{
  "encoder_inner_norm": false,
  "encoder_moe": "top_k",
  "encoder_moe_every": 2,
  "encoder_kernel_size": 3,
  "latent_channels": 16,
  "decoder_norm": "groupnorm",
  "decoder_padding_mode": "replicate",
  "decoder_blocks_per_level": 3,
  "beta1": 0.9,
  "warmup_steps": 240
}
Rows from block 7 of the encoder of a small image VQ-VAE, named by matrix and row number. Rows with one number within an expert belong to one neuron, the router's apart. Each number is 128 + 24 x the weight over its row's rms, rounded and kept within 0 to 255. All counts start at 0. After the name is the row's rms in percent of the matrix's.
After each expert's rows are labels from the 100 images, of 14976, where the router gives the expert most weight on average: "patch colour" is the nearest of a few named colours to the mean colour under the peak. Only what is clearly more common there than usual is listed. The data: histories of elementary cellular automata, time running down.
# router: router (encoder.blocks.7.mlp.router.weight, 32x256), inputs 0-85
# up: expert up (encoder.blocks.7.mlp.up, 32x256x256), inputs 0-85
# down: expert down (encoder.blocks.7.mlp.down, 32x256x256, transposed), outputs 0-85

# expert 12
router.12 097 [133 118 155  88 104 156 128 188 128 135  88 176 159 133 144 143 110 128 121 135 121 137 100 107 124 181 116 161 119 118 148 163 117  84 153 136 114 121 146 128 144 113 158 135 125 136  91 121 134 155 151 132 137 112 100 126 180 159 125 110 113 107 140  80 119 126  97 124  95 111 158 152 123 167 148 108 117 118 142 118 114 123 121 118 160 106]
up.0 087 [ 95 149  94  74 138 108 137 110 110 155 126 137  99 122 138 118 129  96 128  71  89 124  94 102  84 131 176  92  76 167 141  96 132 139 126 133 141 191 131  92 109 139 144 119 157  84 102 167 122 119 122  98 150 121 124 139 151 129 134 106 162 143  86 124 124 128 121 126 186 148 132 103  91 116 138 161 134 111 140 109 144 160 174 126 177 151]
down.0 093 [138 157 125  92 112 120 181 160 108 118 145 166 106 113 102  97 165  85 124 137 100 115 162 171  88  82 113 167 131 114 140 109 110 153 120 122 129  96 142 134  90  96 132 188 146 181 165  95 177  82 140 102 142 146 142 111 150 145 113 127 105 120 119 145 145 130 110 117 127 138 151  95 167 129 165 161 145 122 106 118 115 160 123 132 130 155]
patch colour: white

# expert 24
router.24 104 [ 97  87 137 135 134  98 128 116 149 114 162 150 129 108 143 134 141  94 136 122 109 188 171 153 114 136 109 145 146 147 111 119 101  93 106 111 101 155 148 108 157 128  92 114 155 140 169 144  98 119 145 123 168 126 118 162 131 124 135 137 143 120 112 162 179 134 103  88 172 140  87 141  99 123 128 122 122 139 153 165  98  93 122 126 112 158]
up.0 094 [184 150  58 134 136 134 100 127 128 117 150 167 153 116 127 137 111 109  85  63 137 152 123 112  97 108 102 154  85 143 142  89 166 127 177 117 115  97 181  91 149 131 160 123 150 155 109 141 127 141 124 156 131 144 145 147 118 106  96 143 118 121 107 137 145 126 143 115 141 131 107 125 170 117 104 138 146 115 133 123 137 129 164 121 165 127]
down.0 093 [116 136 107 127 143 151 175 153 120 115 109 124 127 140 143 142 101 133 134 149 112 167  90 140 115 130  84  67  98 134 127 145 143 157 129 105 121 114 111 134  83 103  97 142 106 132 124 108  72 138 136 146 118 121 138 131 131 110 119 150 129 149  93 132 144 159 144 127 117 112 130 147 167  92 132 107 138 113  84 189 176 116 128 139 115 138]
patch colour: black

# expert 14
router.14 100 [146 149 130 130 117  90 144 131 125 142  98 123 149 135 128 138 141  70 141 146 110 143 129 116 107  98 132  97 110  86 122 162 144 118 123 168  95 153  95 112 132 115 139 136 103 170  69 163 166 163 132  79 118 148 149 128 126 120 150 134 105 134 137 112 162 128 125 183 150 158  99 116 156 125 156 143 102 159 153 151  98  82 147 127 165 127]
up.0 105 [ 92  86 160 126 127 106 148 105 126 122 164 113 126 175 131 161  98 138  85 141 134  92 136 136 148  93 170 144 111 134 119 118 125 112  90 138 108 116  91 150 110 131  88 168 146 121 141 130 138 119 129 124 125 132 117 147 168 109 153 108  90 142  93 113 155 103 148 106 156 132 132  89 165 163 111 133  87 110 125 139 110 105 121 143 134 140]
down.0 105 [ 90 128 117 151  98 117 157 135 133  82 151 127 124 143 180 129 148  86 123 113 111 151 136 160 197 149 113 112 145 120 172 154 171 117 167  82 119 154 123 143 152 149 155 163 147 161 126 141 113 122  92 139 111 129 121 125 159 130 122 140 109 110 109 136 120 155 155 131  97 101 102 138 133 112 132 121 135 157 114 150  95  98 105 143 111 154]
patch colour: black

# expert 28
router.28 104 [144 157 110 123 134 156 116 149 104 120  99 131 156 140 155 128 168  97 134 106 121 148 133  95 124 169  77 121 114 102 120 148 101  97 183 137 147 116 126 133 129 148  98 140 129 139 114 111  95 156 153 128 146 114  84 122 189 137 142 124 149 136 127  82 112 147 102 137 105  76 168 136 131 133 133 130 127 150 123 162  97 149 141 113 130 124]
up.0 095 [119 134 121 117 111 130 107 121 119  57 121  78 133 111 119 160 126 102 134 131 122 114 115 103 141 125 152 161  96 170 126 174 148 107  95 176 185 118 109 109 106 180 140 120 126 144 139  75 124 110 118 149 123 119 122 108 143 143 127 175 152 137  93 119 100 169 105 135 112 122 144 140 139  46 146 145 168 125 133 122 111 148 154 156 120 119]
down.0 098 [143 100  99  92 121 133 127  89 118 110 131 144 142 131 139 149  98 120 123 183 151  66 112 147 124 152 133 115 112  83 135 139 137 133 119 150 131 119 142 115 136 102 103 165 113  94 101 150 135 146  98 114 119 118 117 137 138 140 139 122 109 136 115 129 138 111 115 140 128 163 151 144 107 154  80 105 118 141 138 115 102 106 108 144 140 139]
patch colour: black

# expert 15
router.15 101 [ 92 104 136 136 121 165 134 178 129  78 126 158 103 145 117 127 107  90 167 159 108 137 148 165 167 115 154 141 128 109 125  98 104 126 130 116 122 132 107 121 143 162  92 115 140 152 151 160 106 187 161 124 137  85 176 104 110  96 152 129 173 127 122 124 134 120 127 133 145 111  89 132  86 152  81 100  95 128 135 116 116 104 121 162 101 116]
up.0 097 [122 191 131  87 114 154 128 119 128 152 113 113 155 112 121 170 137 112 118 114 134 161  86 115 179 123 112  55 113 119 105 161 145 135 137 174 155  97 107 120 110 150 124 123 134 146  94 133 155 145 113 143 131 100 148 139 114 163 118 110 132 124 132 100 163 103 120 132 145 130 153 113 126 122 133 166 146 135 171 132 114 101 119 174 179 127]
down.0 095 [131 134 114 165 143 108 120 104 172 212 134  85 131 162 151 142 115 147 170 126 147  83 149 139 146 129 166 124  91 113 129  90 152 128  88 166 143 138 135 113 161 119 115 125 110 116 127 137 182 139 134 136  97 115 117 139 114 107 125 130 120  75 145 102 169 125 142 124 120 104 146 124 122 131 129  93 145 136  69 126 134 140 103  91  90 128]
patch colour: white

# expert 7
router.7 106 [107  69 127 109 125 119  94 156 125 142 129 145 104 144 141 120 113 164 105 131 173  78 117 126 137 164 111  99 146 140 143 146  67 121  85 124 100  95 135 130 111 126 132 164  65 122 158 163 133 120 114 131 126  94 165 115 117 142 102 116 125 120 148 145 103  81 111  72 132 147 122 127 162 112  91  86 120 158 169 114 164 146 116 116 151 149]
up.0 109 [126 137 116 120 154 123 142  90 123  92 120 111 120 122 129 122  86 170 159 102 153 107 135 161 142 148 123 127 113  95 148 121 159 160  98 105 154  96 136 135 140 143 161 179 158 121 108 117 102  92 107  77 152 139 154 117 136 135 114 102  73 141 123 122 111 127 132 106 109 146 115 108 146 139 118 159 112 133 112 113 142 159  87 159 131 138]
down.0 096 [130 117 122  91 102 117 125 132 161 115 137 134 132 108 123 130 117 110 152 117  75 108  98 115  90 195 156 140 130 154  74 144 153 123 126  74 176 168 120 136 153 135 150 119 130 137 131 120 120 127 131 123 134 137 161 130 123 152 120 133 123 152  99 167  78 138 100  91 136 134  90 126 109 131  90 136 120 127 124 130 144  75 127  90 105 134]
patch colour: black

# expert 25
router.25 104 [110 114 140 129 154 121  93 138 105  91 172 163 132 128 119 128  88 173 131 153 143  98 145 118 124 122 147 130 122 158 139  88 104 157 121 130 137 150 124 127 150 155 113 119 129 125 156  80  99 158 114 125 106 136 102 138 102 114 153 121 147 141  95 126 132 177 132 113 151  93 104 140  87 123 135 131 108 155 118 122 143 116 142  97 130 134]
up.0 117 [112 150 124 126 177 132  95 113 152 108 134 132  84 105  88 140 110 138 113 127 136 107 132 124 129 102 166 113 158 138 125 106 141 136 150 143 137 124  88 115 102 137 161 173 137  79 117 110 134 160  97 166 134 144 117 139  77 155 148 172  94  84 102 157 121 158 126 101 150 130 149 150 104  82 140 146 114 137 144 140 135 158 125 132 138 122]
down.0 104 [164 126 137 169 203 121 121 127  66 128 162 102  97 127 137 123 152 100 133 100 118 140 142  95 122 118 132  89 126 147  87 136 132  98 184 171 128 128  99  95 132  92 115 117 106 175 148 119  57 120 142 168 107 124 107 129 137 153 131 144 126 102 135 126 132 177 169 112 125 114 152 127 132 113 102 130 124 170 122 148 114 157 131 159 147 156]
patch colour: black

# expert 1
router.1 099 [117  88 123 142 157 101 141 114  97 101 154 115 134 116 153  97 103 183 140 115 126 131 148 107 124 108 127 171 110 112 118 151 113  77 122 127 134 129 145 104 111 113 102 157 128  94 135 102 108  94 124 122 177 123  77 138 159 166 119 113 141 130 127 123 104 174 146 119 130 124 106 107 100 125 114 150 161 157 134 135  63 114 109  96 157 135]
up.0 113 [132 154 120 168 130  97 123 128 148 111 138 119 148 140  98 123 121 134  97 120 145 115 149 131 137 112 104 177  84 141 113  96 139 108 148 197 109 130 155 150  83 105 117 124 127 120 119 117 120 120 120 125  94 101 102 158 131 137 101  96 154 132 107 159 143  70 121 136 150 121 157 157 156 106 153 132 135 119 127 168 102 124 186 171 121 137]
down.0 103 [118 154 126 128 144 118 161 126  53 145 145 107 138 138 154 132 104  94 116 111 180 113 116 115 142  96 156 118 128 118 161  96 132 137  56 123 118 117 142 107  97  95 136 125  99 130 153 134 160 136 110 128 105 122 104 122 137 132 121 128 125  67  93 116 148 103 126 131 126 137 120 113 109 130 118 129 128 166 100 121 114 142 110 134 147 132]
patch colour: white